Weights of a small model that predicts escape time at each pixel: activation elu.
Rows from block 5, named by matrix and row number. Each number is 200 + 40 x the weight over its row's rms, rounded and kept within 0 to 999. All counts start at 0. After the name is the row's rms in percent of the matrix's.
# conv: 3x3 conv (model.mid.1.conv.weight, 128x128x3x3), inputs 40-49, a 3x3 kernel for each
conv.11,095,125,172,173,197,241,183,187,224,146,164,162,157,213,226,204,219,214,194,158,242,207,149,248,228,122,183,211,212,211,181,225,193,188,194,173,209,238,216,268,196,187,249,258,234,280,190,228,230,220,203,247,182,207,215,126,159,228,141,182,234,183,173,208,252,228,158,200,143,76,150,95,88,140,170,177,198,203,168,211,200,132,94,160,183,189,206,172,192,169,138
conv.12,093,246,195,179,204,158,186,215,204,221,263,275,220,184,177,212,187,226,254,254,276,174,209,226,239,209,209,271,224,222,218,199,241,210,230,255,212,210,169,160,213,167,227,233,288,240,217,202,174,200,209,145,223,144,195,173,102,165,209,202,196,204,233,236,207,191,179,203,238,183,193,203,200,184,191,210,198,186,180,160,170,181,184,223,216,71,166,230,162,178,179
conv.13,084,182,161,127,165,135,142,181,214,178,192,235,177,196,187,184,154,190,191,210,217,184,195,138,173,160,177,160,171,174,180,186,213,178,186,149,139,168,192,199,169,203,174,177,207,168,187,236,226,261,264,173,296,207,150,174,108,167,200,170,167,203,193,190,160,122,154,128,118,147,150,136,158,197,211,207,254,210,161,254,300,178,197,131,202,174,132,148,166,119,220
conv.14,094,198,205,176,157,126,183,156,180,205,215,152,207,194,124,200,181,137,213,305,119,209,184,127,185,199,244,207,182,170,176,184,150,193,205,175,209,226,199,155,242,218,206,191,191,201,230,144,123,213,178,184,211,218,199,221,281,242,217,277,215,130,149,142,232,232,291,238,176,217,300,232,229,192,215,225,220,194,168,200,176,126,233,209,178,271,280,161,224,152,148
conv.15,093,237,231,175,256,212,153,257,200,124,228,191,246,234,166,247,195,180,220,235,214,260,187,197,283,257,227,212,190,227,239,232,248,262,258,265,261,182,229,241,184,198,221,221,229,265,145,227,288,179,224,244,230,136,89,167,189,133,246,247,249,265,267,302,200,207,146,219,268,220,180,238,216,209,154,190,193,185,235,157,191,197,233,247,292,175,195,258,149,254,299
conv.16,097,217,231,232,201,238,180,219,241,192,233,178,192,209,223,232,202,160,140,239,123,110,200,160,162,266,255,258,186,203,220,219,216,224,202,205,170,193,185,97,224,184,145,195,202,164,209,143,51,240,160,109,176,189,136,177,171,249,148,167,229,176,181,216,180,170,188,208,199,152,224,253,253,207,215,199,180,196,173,223,192,173,124,179,211,223,244,258,195,248,239
conv.17,101,205,258,305,201,235,288,216,204,266,193,233,208,246,245,221,260,257,228,162,183,197,220,207,189,222,266,197,219,256,273,230,278,273,194,230,215,230,268,244,266,216,199,225,215,206,129,169,203,220,192,174,221,170,104,267,231,225,282,187,241,252,159,179,206,182,191,169,168,181,164,190,169,184,189,189,196,204,188,194,220,199,177,194,150,213,231,192,176,175,135
conv.18,123,221,278,233,287,291,229,289,255,196,265,253,268,255,260,277,242,259,265,242,213,260,245,207,234,232,216,248,279,270,276,288,271,261,272,244,236,241,216,208,250,229,197,214,167,165,239,263,253,209,229,247,173,176,213,226,230,201,241,251,221,250,236,231,168,172,185,201,192,194,215,220,192,237,214,171,223,215,223,231,230,233,151,169,185,155,165,179,104,127,158
conv.19,095,254,321,274,280,300,243,262,233,212,247,213,255,237,192,228,290,230,271,269,138,201,224,105,203,262,171,255,244,248,250,254,236,240,266,234,236,210,222,224,231,229,218,211,207,209,272,256,207,276,199,171,235,188,169,137,217,202,153,213,221,177,186,176,171,192,209,208,205,239,225,205,248,197,219,195,233,197,170,259,205,188,168,135,86,199,175,110,168,157,87
conv.20,109,176,187,217,207,261,244,214,242,213,189,163,177,196,193,221,176,195,199,205,202,219,202,229,179,201,250,199,261,262,255,232,242,194,195,185,118,231,226,215,236,256,194,176,162,108,112,211,238,147,217,268,151,198,224,280,223,205,226,184,193,196,133,212,231,180,217,192,149,182,214,211,219,231,233,181,218,238,247,187,209,218,171,200,154,195,180,137,108,148,136
conv.21,094,112,134,134,145,191,185,130,199,197,154,174,204,175,193,180,260,223,176,195,251,240,260,281,242,231,230,249,247,232,260,249,227,265,234,239,236,244,247,208,242,238,210,206,197,146,176,174,159,119,149,170,127,153,237,257,239,265,263,183,222,281,214,203,205,209,161,206,240,202,157,210,198,168,163,153,256,234,172,251,193,152,185,221,203,151,183,176,107,192,190
conv.22,107,240,228,206,200,195,175,180,192,178,221,189,203,184,127,177,240,180,226,210,176,186,174,186,229,233,248,253,221,235,225,224,227,228,208,189,190,258,256,213,240,253,253,215,237,245,188,192,170,149,188,168,95,156,179,248,269,275,194,203,213,194,167,217,182,192,202,182,182,182,214,196,188,173,160,204,159,138,148,193,172,190,190,163,189,229,201,186,228,256,261
conv.23,090,164,106,116,140,161,227,150,209,268,162,162,210,131,133,207,185,176,248,195,187,279,157,118,222,172,150,282,173,154,181,137,148,191,139,139,211,247,221,196,205,232,199,168,233,212,104,182,216,149,152,184,117,162,205,231,192,238,184,206,218,153,173,162,161,135,153,208,178,153,225,204,164,112,134,168,168,185,185,221,220,205,230,224,264,182,154,209,219,193,218
conv.24,090,192,274,296,206,219,256,239,180,210,179,246,291,104,191,255,130,175,209,169,168,263,165,97,174,169,118,196,164,147,164,145,113,165,154,124,101,216,173,95,242,222,214,175,215,177,184,179,120,175,176,201,263,166,195,240,246,223,197,183,197,203,190,187,192,201,152,164,183,177,124,126,171,205,243,220,187,189,224,261,218,201,196,144,188,186,122,165,183,174,138
conv.25,133,218,266,259,263,304,291,252,292,280,278,264,280,264,241,254,269,241,253,270,226,249,234,190,214,238,204,235,273,249,243,269,259,257,273,255,252,208,203,168,219,219,185,195,208,177,222,219,204,229,222,208,203,195,158,190,189,206,197,193,209,246,223,245,194,182,175,203,186,186,220,200,204,206,227,220,233,244,236,255,246,238,132,171,158,149,183,164,148,197,184
conv.26,089,174,187,178,159,206,212,138,259,240,90,156,116,204,190,162,259,198,213,181,250,209,231,256,221,193,226,210,186,199,159,135,197,177,159,153,168,206,224,241,244,180,235,206,158,189,163,179,213,134,213,210,172,263,250,151,206,212,196,222,221,204,154,113,137,194,181,187,211,208,264,260,266,137,135,160,227,195,131,270,265,144,209,212,178,171,279,258,96,195,218
conv.27,102,216,272,260,224,278,290,199,256,285,292,199,267,259,203,216,258,207,199,318,224,259,260,150,151,247,133,205,261,203,213,241,174,182,222,149,164,216,216,184,224,227,212,139,170,192,120,193,162,191,250,165,157,153,172,185,203,239,190,225,218,164,183,200,218,166,132,182,121,96,188,135,139,172,177,163,194,224,187,266,233,196,231,229,255,271,245,246,252,244,223
conv.28,083,170,146,164,195,199,197,211,224,231,210,125,106,175,184,168,166,233,179,168,92,135,199,188,191,165,185,183,201,204,202,210,213,166,226,213,176,194,229,139,224,174,212,216,232,235,226,173,90,277,229,154,205,258,242,182,128,101,198,171,149,169,224,121,218,167,149,206,171,138,181,184,183,138,179,175,197,242,165,141,204,136,208,173,185,249,140,183,268,246,243
conv.29,086,182,243,292,107,146,242,77,106,204,153,230,238,178,207,190,180,190,160,225,179,262,225,198,147,161,228,218,169,148,175,168,138,150,206,232,176,173,198,235,218,242,193,241,149,233,241,198,219,215,154,192,150,121,136,183,194,204,146,189,165,173,216,157,211,166,164,193,160,161,222,224,162,250,200,211,180,144,227,190,148,206,183,183,186,184,190,207,165,165,212
conv.30,092,155,162,210,213,208,202,274,263,197,117,205,219,191,206,205,193,140,180,165,190,206,202,210,257,212,184,278,190,191,220,185,225,273,194,186,257,158,197,205,191,218,141,217,213,241,169,196,168,235,253,166,223,213,174,192,131,145,194,183,207,175,182,210,198,206,217,209,259,220,175,205,169,189,171,188,203,191,216,180,182,216,218,188,228,269,235,211,241,227,194
conv.31,102,250,204,186,200,119,137,186,143,163,192,159,221,167,111,175,219,141,158,175,188,218,133,125,154,125,151,173,184,195,169,204,197,170,152,154,167,93,231,249,198,230,173,212,229,211,171,241,283,154,179,209,190,142,131,177,193,200,239,300,195,245,229,206,300,171,169,194,137,186,181,186,250,202,194,202,221,186,194,257,213,252,278,216,185,238,273,199,228,178,170
conv.32,089,198,193,156,206,245,198,192,214,139,173,208,181,202,197,169,215,208,154,200,212,291,231,183,298,174,202,250,247,196,145,232,165,114,223,177,199,263,168,160,258,186,116,220,189,171,221,171,180,230,212,137,237,216,197,234,189,217,230,180,168,178,155,136,150,218,232,187,254,257,167,224,238,176,192,149,173,196,185,207,217,219,213,226,180,232,256,159,215,157,107
conv.33,106,160,149,139,167,172,186,121,178,234,179,146,217,141,187,208,169,221,212,223,229,295,217,249,275,214,228,290,182,172,196,203,168,193,181,175,197,220,183,178,186,193,219,174,228,233,181,186,161,156,238,234,151,218,220,192,203,208,206,200,105,229,193,93,234,235,205,226,202,171,196,159,157,154,176,217,172,208,209,270,236,214,206,233,268,191,197,223,188,220,226
conv.34,088,236,229,222,198,189,188,179,188,200,191,173,199,147,162,201,193,208,248,156,188,234,148,182,259,161,166,254,183,203,187,204,218,209,189,192,194,145,163,196,135,225,229,185,266,229,207,163,150,149,123,155,127,129,189,280,269,268,275,273,273,193,226,209,213,234,258,209,216,237,225,216,218,198,172,218,171,187,201,174,184,180,245,251,216,271,294,260,248,237,211
conv.35,096,160,120,156,175,156,178,187,209,203,161,150,207,168,206,169,187,245,188,151,173,186,199,215,188,260,230,213,246,182,202,261,219,236,252,210,210,200,152,172,179,192,243,156,170,164,168,148,148,187,278,232,275,273,239,222,194,242,208,160,208,172,171,223,220,193,125,216,224,186,234,236,214,247,216,165,267,281,182,319,304,247,257,279,181,197,197,139,181,223,165
conv.36,161,195,221,234,227,262,271,237,293,299,227,226,232,227,239,237,248,247,251,262,257,228,278,262,235,256,245,247,202,201,204,224,227,221,194,205,203,248,226,198,221,180,161,200,153,131,226,211,194,236,234,233,234,242,244,173,214,211,142,191,195,142,180,182,192,161,164,175,135,134,167,134,117,202,225,197,202,231,238,210,226,235,211,219,188,256,245,185,256,214,158
conv.37,095,217,172,153,215,226,206,246,280,204,160,193,154,191,202,165,243,233,213,242,204,216,264,183,173,296,283,229,254,239,172,234,253,205,212,240,201,221,184,157,242,235,186,247,176,205,220,210,192,247,223,164,209,170,147,283,209,229,152,192,289,112,176,279,138,216,213,138,223,231,196,217,209,213,196,206,191,219,224,217,297,297,190,176,175,204,171,158,198,178,115
conv.38,096,180,279,304,175,248,258,130,183,189,180,269,252,143,190,190,160,157,142,198,243,284,182,188,212,208,202,201,232,212,213,218,227,219,197,202,195,216,159,195,183,186,224,222,235,242,173,190,201,174,230,245,192,186,162,227,180,210,243,219,203,200,223,196,242,262,256,154,202,208,119,155,189,247,292,201,238,258,233,100,167,122,169,170,309,228,191,242,214,217,239
conv.39,088,194,218,239,208,239,270,214,274,282,188,219,201,233,244,225,228,224,207,266,251,197,228,218,191,176,186,198,175,169,140,199,241,193,195,233,216,148,105,172,109,238,233,244,249,236,177,159,130,188,220,178,151,193,187,179,155,219,275,274,279,263,271,302,195,174,218,155,171,188,172,172,166,154,178,206,180,201,155,209,225,163,213,205,180,221,214,132,244,230,132
conv.40,086,119,112,179,163,164,254,240,270,268,142,153,163,153,177,223,162,179,224,204,161,215,167,181,162,84,201,197,200,149,138,180,124,169,167,188,227,223,178,104,139,111,128,108,88,191,220,235,205,148,162,211,126,177,292,201,187,182,202,204,150,172,174,209,150,183,209,179,199,195,158,168,162,179,201,225,189,252,255,177,214,211,149,194,196,242,219,153,183,151,111
conv.41,089,231,274,255,277,291,262,210,240,241,171,190,189,186,215,217,208,212,210,219,214,212,205,184,204,190,192,265,216,232,216,194,186,185,198,181,234,208,180,127,206,216,146,169,157,187,220,237,156,204,212,158,128,182,160,256,221,269,161,166,197,181,156,198,128,185,212,163,200,191,159,173,189,152,183,186,107,226,207,157,219,172,196,206,255,236,228,218,286,286,278
conv.42,097,165,154,126,190,233,220,205,249,246,223,197,212,171,215,212,188,252,240,170,203,231,151,190,158,202,250,243,250,200,236,223,210,218,214,220,218,225,153,178,202,188,175,196,205,158,143,138,167,179,222,222,173,253,230,255,209,252,256,224,203,213,182,158,236,223,205,158,164,189,150,162,179,253,253,218,201,239,191,219,249,213,247,228,262,220,147,186,254,147,192
conv.43,097,194,248,217,241,223,184,274,234,192,147,169,188,179,201,185,266,240,265,226,173,234,233,154,220,240,221,263,196,197,191,236,222,199,245,207,200,229,209,185,213,219,190,164,173,212,235,185,119,219,231,127,203,212,182,226,233,250,190,205,223,158,190,229,159,204,189,153,186,196,223,207,205,179,172,181,127,163,189,189,235,239,249,190,254,212,166,285,146,126,220
conv.44,095,195,253,207,228,291,230,239,275,209,187,168,156,203,165,202,250,239,211,172,229,232,131,215,191,220,227,152,197,212,214,237,247,220,163,217,204,176,161,206,132,138,208,202,185,235,153,170,212,204,143,127,135,134,147,141,178,204,147,176,209,261,228,241,213,166,182,225,194,173,217,213,203,172,160,182,290,204,165,264,227,174,143,134,186,189,160,197,218,184,218
conv.45,110,169,202,196,175,185,197,186,218,220,160,203,214,173,222,227,204,230,222,200,228,258,225,240,260,238,251,278,204,220,220,247,250,214,221,237,216,205,210,192,221,226,202,235,180,216,196,243,213,224,264,222,229,197,166,321,284,278,236,160,173,216,152,146,246,222,256,226,233,225,131,201,208,239,230,260,180,195,247,192,208,241,228,259,261,220,235,234,205,185,221
conv.46,099,227,255,186,199,192,142,196,200,194,266,218,211,244,176,187,246,137,203,289,249,272,216,218,195,203,208,201,200,146,134,179,139,149,173,193,198,224,156,156,213,179,184,217,238,199,165,99,119,184,228,231,153,266,243,205,199,200,134,136,135,164,181,161,228,243,240,210,203,217,205,226,246,201,228,186,198,167,98,213,152,81,177,177,170,233,240,219,228,189,216
conv.47,101,238,296,254,156,243,261,124,209,237,237,244,186,225,273,241,170,186,143,267,218,207,135,150,148,131,149,165,177,183,193,154,188,194,173,193,250,210,132,121,211,186,154,241,181,194,190,228,130,194,213,151,194,143,119,201,129,196,147,156,161,198,202,181,184,184,226,206,228,201,214,257,240,153,158,131,222,232,171,285,261,191,217,192,186,199,150,164,185,154,243
conv.48,082,208,221,216,211,205,187,237,183,152,188,192,224,159,195,228,154,199,214,193,215,224,185,222,218,177,201,172,190,190,200,190,199,212,192,192,201,213,190,206,203,191,184,222,204,214,256,225,195,246,233,195,206,224,194,231,194,227,164,153,182,123,134,174,199,213,226,217,235,241,239,255,247,201,213,191,151,177,184,100,123,142,224,211,165,211,191,172,202,188,181
conv.49,096,203,192,204,194,219,247,188,193,224,174,164,139,222,192,193,202,169,141,204,139,107,237,226,202,252,241,216,187,167,217,177,163,179,210,204,195,195,216,233,158,202,241,185,154,170,237,194,211,211,175,227,232,218,227,177,240,221,149,185,182,229,210,171,188,196,224,192,169,172,112,128,181,239,294,295,249,253,229,187,210,176,149,148,173,178,209,205,223,281,282
conv.50,129,184,173,159,186,175,175,183,165,157,196,243,185,191,260,234,153,224,198,203,182,168,229,209,187,180,179,174,192,234,209,212,239,209,221,198,193,198,199,150,206,217,174,194,184,185,208,241,244,227,227,233,241,193,198,157,128,191,164,172,134,103,136,119,150,176,183,142,143,155,154,138,138,250,255,226,242,255,260,205,248,248,211,171,132,189,183,140,203,202,173
conv.51,095,212,248,237,188,160,165,208,227,176,198,238,175,249,233,252,226,186,211,203,171,229,316,196,234,194,191,182,145,185,200,197,184,174,212,201,154,173,154,167,164,193,200,190,162,166,158,156,287,206,154,184,258,162,157,180,231,204,124,183,191,158,169,133,204,170,176,225,179,184,188,204,221,233,267,232,192,147,237,257,224,195,151,171,152,218,249,190,81,141,162
conv.52,088,224,216,235,228,266,289,200,309,314,168,197,167,198,228,213,192,212,194,219,201,169,244,170,160,210,207,224,184,158,172,171,166,196,169,192,220,271,260,163,217,217,202,160,210,210,172,176,174,207,225,177,225,189,241,275,217,262,254,220,261,198,237,237,166,194,211,167,176,201,202,174,197,202,188,194,158,185,149,176,196,161,250,277,179,244,249,166,263,193,189
conv.53,101,243,183,164,203,139,189,169,183,210,213,225,147,194,215,193,157,192,199,264,231,210,250,176,236,175,192,202,211,187,176,189,210,228,180,220,244,257,185,211,217,167,199,188,191,202,188,167,141,234,216,178,201,227,190,260,192,214,249,196,244,225,210,200,175,199,204,207,196,186,210,173,166,232,217,218,230,170,180,211,195,204,202,262,211,182,227,184,141,172,172
conv.54,088,194,185,156,211,213,218,212,224,224,192,236,203,195,222,161,220,271,209,232,337,275,213,207,144,264,271,208,209,207,213,200,208,231,189,187,199,230,190,267,210,222,252,194,209,204,193,187,189,194,218,216,201,211,224,238,174,186,185,139,184,179,219,205,229,203,221,204,161,161,152,181,201,177,227,173,205,233,167,174,210,187,214,253,232,137,236,200,166,134,174
conv.55,141,206,167,127,151,141,125,124,110,99,202,207,144,219,236,179,220,243,171,196,202,189,235,256,218,220,229,194,228,189,202,221,180,187,260,230,238,175,179,186,186,190,209,202,209,225,264,214,228,238,180,179,212,194,184,192,177,208,191,192,225,171,171,185,167,167,146,177,181,153,162,180,166,179,193,180,164,166,150,131,135,109,257,253,213,203,214,212,209,201,204
conv.56,104,138,180,144,154,176,140,193,126,90,178,227,156,216,291,221,202,229,173,164,210,191,203,239,242,232,228,216,231,200,192,212,174,162,249,207,223,225,182,191,215,223,208,209,198,261,229,225,197,196,199,190,183,186,200,231,133,207,211,174,170,168,154,131,175,192,204,161,193,186,155,174,158,211,238,221,247,236,214,144,111,159,204,168,122,197,187,162,187,211,196
conv.57,118,191,187,159,178,168,155,113,102,106,227,235,166,252,260,206,231,219,150,195,206,210,251,236,221,218,205,204,240,222,227,236,207,206,276,233,241,144,183,193,158,190,210,187,221,259,203,219,230,188,167,163,168,125,114,238,205,227,209,200,210,164,167,198,185,193,184,184,184,184,177,172,177,195,225,204,166,202,213,107,154,156,217,203,191,201,210,196,261,256,248
conv.58,084,190,170,199,192,206,248,183,241,275,203,186,181,221,191,188,214,223,205,169,207,176,196,273,253,209,229,183,170,196,202,217,253,205,199,217,164,270,263,224,235,154,227,200,200,170,163,213,208,251,280,195,248,226,177,182,193,209,214,255,190,236,217,197,192,127,151,140,101,121,121,109,127,260,206,204,293,251,271,281,262,266,224,219,251,201,217,246,205,206,238
conv.59,094,237,179,171,204,199,199,233,227,203,226,180,193,213,139,181,215,136,168,221,112,182,98,55,116,235,172,175,163,129,106,147,111,102,202,114,146,179,172,190,204,260,229,161,194,194,225,203,138,231,225,193,229,227,220,151,173,182,193,247,194,160,195,170,218,170,174,170,124,171,170,172,202,192,205,218,255,264,191,278,242,194,213,252,192,186,205,149,147,94,147
conv.60,095,214,231,240,209,193,221,202,169,226,150,205,178,217,255,240,186,221,183,170,186,166,222,228,227,187,209,246,213,203,214,201,162,151,225,132,174,201,219,203,196,206,208,171,199,210,252,243,257,216,189,169,226,185,183,173,198,166,207,181,124,194,180,153,170,186,200,177,171,177,170,173,182,230,241,223,177,201,211,202,286,235,172,145,129,205,211,177,221,181,203
conv.61,093,266,240,208,243,211,206,194,179,228,219,188,203,172,196,189,150,222,174,231,259,220,159,115,202,145,153,231,199,207,240,207,194,243,206,230,259,289,205,208,215,176,180,241,227,138,236,159,146,215,120,183,109,255,236,268,220,226,182,173,227,157,205,173,215,221,224,196,197,190,239,213,220,228,223,243,189,263,198,147,148,160,209,214,151,236,274,186,185,144,154
conv.62,084,124,132,136,142,194,206,157,187,217,179,178,205,197,199,197,210,194,165,198,155,243,214,186,249,237,190,204,196,129,161,176,93,122,186,136,181,207,187,193,195,159,188,188,165,161,172,230,240,235,254,219,256,268,180,121,157,162,142,163,158,134,149,170,204,165,182,181,137,151,171,160,187,200,186,171,261,268,240,203,231,225,164,162,188,204,163,173,191,149,178
conv.63,092,244,230,202,232,213,227,229,202,227,194,260,223,233,274,225,223,271,219,178,223,166,250,279,173,205,191,174,178,181,222,183,180,206,206,165,170,196,213,209,216,194,179,223,201,227,208,248,245,217,183,176,211,136,167,132,137,155,162,182,243,198,207,194,194,174,201,177,174,204,131,158,204,237,221,184,230,197,242,176,178,224,160,152,204,153,86,207,269,263,220
conv.64,098,204,251,257,186,166,212,147,151,194,186,223,245,221,208,226,236,196,220,235,229,165,193,197,219,125,131,224,218,223,211,247,217,215,248,215,222,208,193,196,222,211,210,199,217,190,191,203,129,228,276,202,239,221,197,206,190,204,219,182,157,185,171,164,187,196,164,147,176,181,139,158,163,187,197,213,163,187,242,178,181,221,174,151,136,223,248,230,244,248,234
conv.65,089,192,193,124,196,157,121,136,101,102,191,228,174,251,297,218,239,234,145,196,228,145,192,218,177,198,189,161,238,255,269,234,229,243,245,232,225,208,212,212,205,212,216,261,248,216,235,241,143,253,242,184,222,195,157,208,151,247,203,163,214,201,173,204,162,190,192,189,203,232,203,176,189,203,253,168,237,241,174,229,187,133,161,157,207,163,160,175,235,226,230
conv.66,090,134,178,185,130,213,208,118,182,185,143,130,196,168,173,209,205,201,237,289,141,175,243,214,220,212,235,209,199,209,204,207,200,213,187,179,208,264,234,242,225,216,225,191,216,242,236,231,180,218,249,242,219,283,265,261,228,245,209,194,193,173,158,150,208,213,220,179,172,161,215,165,130,143,175,153,196,207,142,298,254,187,232,241,163,184,212,169,144,132,108
conv.67,093,203,228,222,213,226,244,127,175,231,256,223,259,238,135,183,280,191,180,243,205,185,191,136,123,195,142,219,215,216,198,231,183,190,262,186,249,230,235,273,176,238,276,188,156,185,181,219,216,171,162,193,183,183,236,211,259,215,129,202,233,218,167,209,137,160,132,163,162,209,196,158,179,216,182,152,184,223,186,232,214,197,168,162,202,188,207,151,262,189,163
conv.68,093,203,218,217,183,174,223,179,194,219,218,246,167,216,196,166,213,206,216,147,265,178,165,208,146,189,220,171,187,159,209,160,164,215,198,233,254,92,166,162,124,136,187,134,138,227,159,128,173,161,204,230,166,216,254,208,207,223,151,217,288,126,186,229,279,269,203,278,269,200,200,191,85,213,176,168,178,150,145,195,199,183,218,238,198,137,167,199,187,220,199
conv.69,130,144,141,128,175,171,164,139,138,154,210,206,143,213,224,169,181,222,181,236,213,187,247,231,216,230,237,194,191,195,199,177,184,181,166,185,177,206,198,219,195,162,190,190,158,181,183,217,197,190,211,190,167,162,138,201,212,219,219,208,226,223,208,198,261,281,302,268,260,276,284,269,255,261,245,233,244,237,265,235,214,257,200,212,227,168,197,205,159,191,223
conv.70,107,175,193,195,210,174,168,192,140,138,191,214,226,205,246,242,231,240,232,247,244,264,241,249,264,254,262,278,207,217,227,216,199,210,213,193,206,144,151,136,179,218,206,166,186,189,212,260,235,223,220,187,183,162,141,206,226,228,217,208,198,189,166,138,222,223,226,253,262,258,263,287,275,179,159,207,187,177,202,201,189,205,241,193,217,236,193,180,198,152,164
conv.71,089,265,183,186,184,99,81,146,108,115,178,219,206,189,244,181,185,216,192,203,142,203,151,142,172,212,197,112,184,189,237,153,179,233,224,238,212,186,195,222,222,186,216,192,165,260,284,184,163,196,194,167,241,200,116,204,158,268,186,197,229,183,169,206,117,128,156,144,187,248,165,200,228,166,167,131,244,207,212,271,188,229,175,142,174,142,91,177,149,140,233
conv.72,089,91,125,187,136,165,194,191,185,214,154,136,190,147,164,177,158,177,197,145,132,149,157,177,142,168,134,123,220,203,223,200,183,220,196,181,219,218,199,187,204,221,191,220,184,166,241,215,234,227,212,230,259,246,245,174,242,235,143,166,184,190,184,194,183,191,190,191,217,215,208,220,221,145,122,120,153,122,152,201,163,195,157,128,233,192,207,255,160,206,178
conv.73,097,135,131,148,114,130,156,73,112,164,167,201,152,167,168,158,158,160,106,222,181,149,187,127,227,147,210,255,208,163,129,172,142,141,171,190,201,276,210,211,196,155,164,170,107,162,241,157,150,203,158,159,177,177,151,276,291,226,265,231,225,222,171,143,74,168,228,165,236,264,168,264,294,177,195,167,214,188,169,232,218,187,228,224,194,190,213,217,169,192,159
conv.74,093,204,236,235,259,165,131,270,167,134,237,191,225,206,172,201,266,204,221,279,188,284,238,170,263,268,239,302,154,186,245,193,173,222,233,196,224,140,185,237,182,247,257,202,227,218,233,241,244,206,207,238,210,217,197,170,243,209,166,188,164,168,155,126,189,206,207,223,236,282,245,274,284,233,216,221,175,155,240,181,152,249,161,151,199,196,212,179,174,146,134
conv.75,095,243,258,272,288,251,225,303,250,226,225,243,256,214,214,244,234,224,246,209,209,223,185,215,247,196,204,207,205,230,200,219,240,208,186,208,176,257,203,193,240,195,219,224,218,198,132,218,245,192,237,189,208,182,102,214,219,193,231,219,224,195,198,211,228,242,230,230,241,242,244,238,213,207,228,213,206,222,221,163,183,178,189,192,220,189,180,247,192,236,242
conv.76,102,130,122,146,161,148,173,161,150,182,190,210,157,230,280,212,205,230,187,198,216,201,204,246,191,194,197,202,238,260,291,263,256,266,270,275,274,186,203,207,230,239,212,249,221,214,187,240,270,214,214,211,230,182,193,180,181,219,168,185,206,174,177,173,190,185,173,216,219,210,236,252,218,258,218,207,229,204,201,218,192,163,224,176,176,208,173,171,221,242,241
conv.77,100,211,171,141,203,224,181,161,202,177,264,230,239,240,155,191,188,118,159,276,169,187,209,121,181,191,119,151,199,185,215,172,185,194,170,153,136,248,197,196,197,193,248,235,235,222,206,182,136,177,114,93,83,107,117,205,209,296,169,207,282,154,176,208,157,160,194,181,162,173,178,169,207,120,178,213,159,200,207,142,191,190,231,184,243,240,218,209,272,227,229
conv.78,087,258,251,203,193,136,107,192,118,141,190,196,217,136,169,197,158,194,225,129,149,161,170,160,187,192,204,196,212,227,197,203,225,207,173,176,171,121,159,178,145,227,251,168,227,207,236,219,199,228,194,235,174,223,201,247,207,225,203,215,213,173,206,141,156,122,173,133,98,152,185,169,163,178,166,195,190,212,171,186,168,134,182,191,148,185,176,127,166,90,136
conv.79,086,223,195,196,177,191,199,200,177,197,225,184,202,203,145,190,217,208,224,196,134,193,206,177,237,282,234,206,191,171,200,195,178,199,239,203,230,200,188,222,208,172,247,220,213,221,205,196,175,228,193,145,234,205,189,180,227,197,166,172,208,122,136,164,178,191,208,216,271,244,245,279,272,183,146,136,219,193,136,227,199,192,259,201,228,203,160,191,189,153,174
conv.80,094,163,202,175,190,216,205,203,235,225,205,192,189,167,132,164,161,134,182,240,214,136,248,145,62,193,210,201,143,164,195,118,170,195,122,155,159,255,250,157,281,221,92,197,118,99,205,206,212,209,215,215,215,200,229,221,189,235,185,185,210,219,204,218,169,162,137,173,188,163,173,185,161,204,214,206,175,157,192,227,205,185,217,178,178,187,166,132,174,160,173
conv.81,097,207,151,167,101,175,281,108,241,247,139,181,179,188,181,169,148,203,233,231,244,197,196,174,211,193,157,180,222,212,167,196,234,224,175,239,194,177,207,164,223,154,217,205,224,227,189,175,163,247,239,167,236,211,171,121,106,118,209,150,224,227,215,233,316,232,177,241,225,208,174,180,224,142,136,176,199,212,213,237,246,269,136,241,196,151,238,173,125,176,156
conv.82,089,199,205,210,210,189,218,180,176,218,183,183,254,190,216,283,223,232,281,201,229,248,156,196,263,109,169,276,238,226,192,239,194,205,236,204,229,234,194,211,215,199,135,179,112,129,222,284,252,214,264,230,178,205,196,232,210,238,179,210,213,147,188,248,170,208,133,142,175,180,172,150,178,185,191,187,123,206,250,157,240,318,268,249,178,266,247,217,268,202,196
conv.83,098,164,137,163,162,180,213,165,229,231,198,172,210,129,115,199,102,142,194,205,217,210,175,125,180,213,109,139,133,133,177,115,165,207,88,150,203,269,212,181,195,189,203,176,208,197,182,149,129,170,144,96,169,126,138,229,227,251,215,199,230,169,170,182,188,211,179,207,231,222,184,209,217,123,96,123,148,145,111,159,166,171,162,180,176,185,137,133,231,161,162
conv.84,088,256,234,190,258,208,175,252,247,223,263,195,156,277,216,112,195,158,104,161,114,119,203,201,147,153,170,161,167,185,124,194,203,144,184,217,190,169,122,65,226,180,152,263,238,181,219,103,32,212,175,108,255,261,199,158,220,284,176,201,221,136,147,195,176,178,197,178,162,140,189,196,142,197,189,243,151,155,177,150,154,129,183,189,191,216,233,189,128,219,263
conv.85,097,180,220,191,216,269,181,190,214,177,300,239,273,293,227,208,285,187,201,298,250,228,296,215,193,207,153,201,244,224,212,248,228,226,250,237,230,342,282,300,295,250,226,262,226,175,161,150,147,142,195,224,137,194,216,158,160,189,169,177,206,234,252,262,206,235,195,191,179,216,237,215,263,232,240,180,198,177,124,244,180,147,155,105,122,240,210,178,256,231,206
conv.86,092,175,180,187,144,148,193,166,208,258,176,210,201,177,154,184,146,95,154,237,190,193,230,127,162,164,171,244,208,171,128,165,97,107,161,130,180,199,163,153,217,219,171,195,189,161,207,126,133,185,61,107,180,177,177,226,211,270,198,162,230,186,165,205,202,216,200,219,232,226,209,253,227,173,159,182,161,114,153,234,151,130,183,204,234,202,275,229,187,211,208
conv.87,092,169,148,148,131,138,138,95,139,141,176,154,157,199,191,163,215,208,173,185,199,231,201,193,212,212,195,243,220,182,176,214,175,190,211,202,226,119,133,199,144,139,203,211,202,219,207,232,251,223,215,190,211,205,182,265,230,249,233,205,260,264,241,250,146,180,176,177,198,183,168,166,144,174,194,219,156,181,187,208,183,172,207,182,175,176,210,212,217,200,179